config.toml
encoder_arch = "mobilenet_v1"
model = "spectrogram VAE"
dataset = "babble in 24 made-up languages, each with its own sounds, syllables and stress or tones, from a formant synthesiser"
train_examples = 39062
n_mels = 64
hop_length = 160
input = "log_mel"
win_length = 400
bottleneck = "kl"
downsampling_factor = 8
encoder_norm = "batchnorm"
encoder_activation = "hardswish"
encoder_depths = [3, 3, 3]
encoder_kernel_size = 5
encoder_stem = "single"
encoder_widths = [48, 96, 192]
loss = "l1"
latent_channels = 32
decoder_norm = "batchnorm"
decoder_activation = "silu"
decoder_widths = [32, 32, 64, 128]
decoder_blocks_per_level = 2
decoder_block = "basic"
decoder_dropout = 0.1
decoder_attention = false
decoder_upsampling = "nearest_conv"
kl_weight = 0.1
init = "orthogonal"
residual_init = "scaled_by_depth"
optimizer = "muon"
muon_scale = "match_rms_adamw"
learning_rate = 0.0041
momentum = 0.98
nesterov = true
orthogonalizer = "newton_schulz_5"
adamw_lr_other_params = 0.00091
max_grad_norm = 3.0
max_steps = 8700
batch_size = 128
epochs = 28.5
lr_schedule = "cosine_restarts"
final_lr_fraction = 0
warmup_steps = 430
weight_decay = 0.3
adamw_weight_decay_other_params = 0
Rows from block 2 of the decoder of a small spectrogram VAE, named by matrix and row number. Rows with one number belong to one channel. Each number is 500 + 50 x the weight over its row's rms, rounded and kept within 0 to 999. All counts start at 0. Numbers have three digits each.
After each channel's rows are labels from the 100 clips, of 14976, where the channel reaches its highest value: "strongest on" is what is common among them; "band" is the frequency band that holds the peak. Only what is clearly more common there than usual is listed. The data: babble in 24 made-up languages, each with its own sounds, syllables and stress or tones, from a formant synthesiser.
# convs0: first 3x3 conv (decoder.decb.0.0.convs.0.weight, 64x64x3x3, each kernel summed), inputs 0-63
# convs1: second 3x3 conv (decoder.decb.0.0.convs.1.weight, 64x64x3x3, transposed, each kernel summed), outputs 0-63

convs0.54:528444458418478496528530490501508573515468479522506488473413507492334440463522493507567457430455473436486514468444534536533523540474469526531447540345499463424469492487354459481529489536473532
convs1.54:445477524627513415478454449517506508480507574481481555550593456513485564507477512466495461462592464514477508509561448416461460473531439501482562532504457508549517535456610456432566618456555415
strongest on: /aɪ/
band: 2000 to 4000 Hz

convs0.10:521582521510490539545534511500551503384514475499481496538480612451521488419427501586623518501511517502516513509560488691525519475484472440498493486535501553529408476536407509530533456449503503
convs1.10:521381553524524466463540509518478499547494479517497496494501393531495472528620554559430421483463445529490461514461443316458438470533437502433497452461503460476557467488576541515465511567481528
strongest on: voice: child-like voice; mains hum
band: 500 to 1000 Hz

convs0.15:590520465443594451554492461469578486483495499500493498498515420528508493495483504543523492499490497497419549592499458454460482463492477314565449526519457626461477361450483513471526539517492486
convs1.15:416461535476496546543545564449368501557497506502504449523527503428504500478568511531505517429496506456533533514483512499427499535500429519494472502450544476491274600552488547455481527541493542
strongest on: mains hum; clipping
band: 4000 to 8000 Hz

convs0.47:484510482486493488565526494545526509515503517510453480447533509522462500528526440441554504449500513483501488521486527532477238501420344454489450515427499550471521450526471471482506490441486540
convs1.47:444476552521573456497435536461522431449528471485520527398476531539462445468458550463509463572460462537491550398515515544513605555590479522606545527576539545513417579494430484517446508413507471
strongest on: voice: child-like voice
band: 0 to 250 Hz

convs0.42:503499470489528497487526481525456523466504526489494444452473537484592552496488426494573548497479525510512496505414442464485329518427389577508516495448511516532495477543508514512453298509453516
convs1.42:453506477451479523482479518482558447485494470493477551478567550497398489515419608466501450501600511461492525484473546579490574440561485515604477641531450537431450543520458509464563599531509445
strongest on: voice: child-like voice; /oʊ/; mains hum
band: 1000 to 2000 Hz

convs0.51:482467495446477469462458430521457523564507517517497601482460390518498512553482545391263520561532468475513491568474534488492470550461520444530508530454470532468485522530506497472505481497539583
convs1.51:439438546518601516506579496412557438520488468536479413488511364485473479578501435582455441454489526487574410366467539490526520460544488572521494521504528413452563488496490506504491502489474528
strongest on: mains hum
band: 4000 to 8000 Hz

convs0.57:486541502449501541519417505470575513431509460500517526423429494469404520497473539444397446557472482387536533510387513506459576499476497477431504391434449495449487524559478448449428481516508595
convs1.57:512517419501507511473526486503473502551448465512485491450512498485540491524445440589465479530530537548581440493467615517520404540530563482499425685407520506433504572441538504534565432542499486
strongest on: voice: child-like voice; /s/; /z/; /ts/
band: 4000 to 8000 Hz

convs0.17:499395513474476449490530518626516488460490532494511588608557446548472436459490470543537512382512438443504574518615480516497533488466462465607471408499496475557460540563517485434460528497517507
convs1.17:512610455507451543494467478454558513508499479492527404428452569448548446504435521409493531470487493508527530567526520424512442553611578557411493629453527503441468459450508533474518540566445498
strongest on: mains hum
band: 1000 to 2000 Hz

convs0.58:438545502564507454435477521521518546529502433502483525462536483452585536462453563470439407524492511463490387441558553541481458498544594561436570416614498523469550566511482508549528579476549427
convs1.58:581486483424467485536467474457493421506534514502542431518490524470441416512495423514573533544523458542444591574473407407575599528488481480536433518457562478498493530480500529483469592543390425
strongest on: voice: child-like voice; /ts/; mains hum
band: 4000 to 8000 Hz; 500 to 1000 Hz

convs0.25:475510477518497505492499503465497404538549624400651562526493571530514541450450470536524416465436492579470428578513542525517479500421491484470467559470503416517550524451507452457488466411465467
convs1.25:476490486467520521534454534506527541467425395619349431492524452523487454519487505473514549479572537430527578436453497423482515528607529521494508411541466559487461440489459556529476445564538454
strongest on: voice: child-like voice; clipping
band: 500 to 1000 Hz

convs0.52:523479536520484459492537500494483520486475503515527560588471458507586508498516508498524518523474497548516536495430476523555197548427467500518458504470515506503477562566474475487519498496512498
convs1.52:492540498458526532454490460483542513483515465527474462299487559447448439534497520487462511475518452467529474502573478505468598549598616552476500554527499496531459477382523526536468543438441557
strongest on: voice: child-like voice; reverberation; /s/; /z/
band: 4000 to 8000 Hz

convs0.8:522477483546571483481411428499576540515513540533443614479463535502469513486421577594504516436488465498544477557437509508555465427429416471449527526488478568424478467471402448495435511395545487
convs1.8:415472519428417448615530546472499469415490526520517431491494511478549481520576373440541447502484589532463522473564447571527509525619562527509546409508523467495529501515489557464497433552455519
strongest on: mains hum
band: 4000 to 8000 Hz

convs0.22:515485697510450473563444515452405532581517520478488507503463524488501476479530537428631500503498526538487530515465477508303489496492515479474487473484492516484437585508495495481499499453530508
convs1.22:496482400502418543566543567548467519448506506558519517472495482450528532502554462509322538513496536466542507643471518517534495459514516497492415485384577596530538488472507477468507469538451465
strongest on: mains hum
band: 1000 to 2000 Hz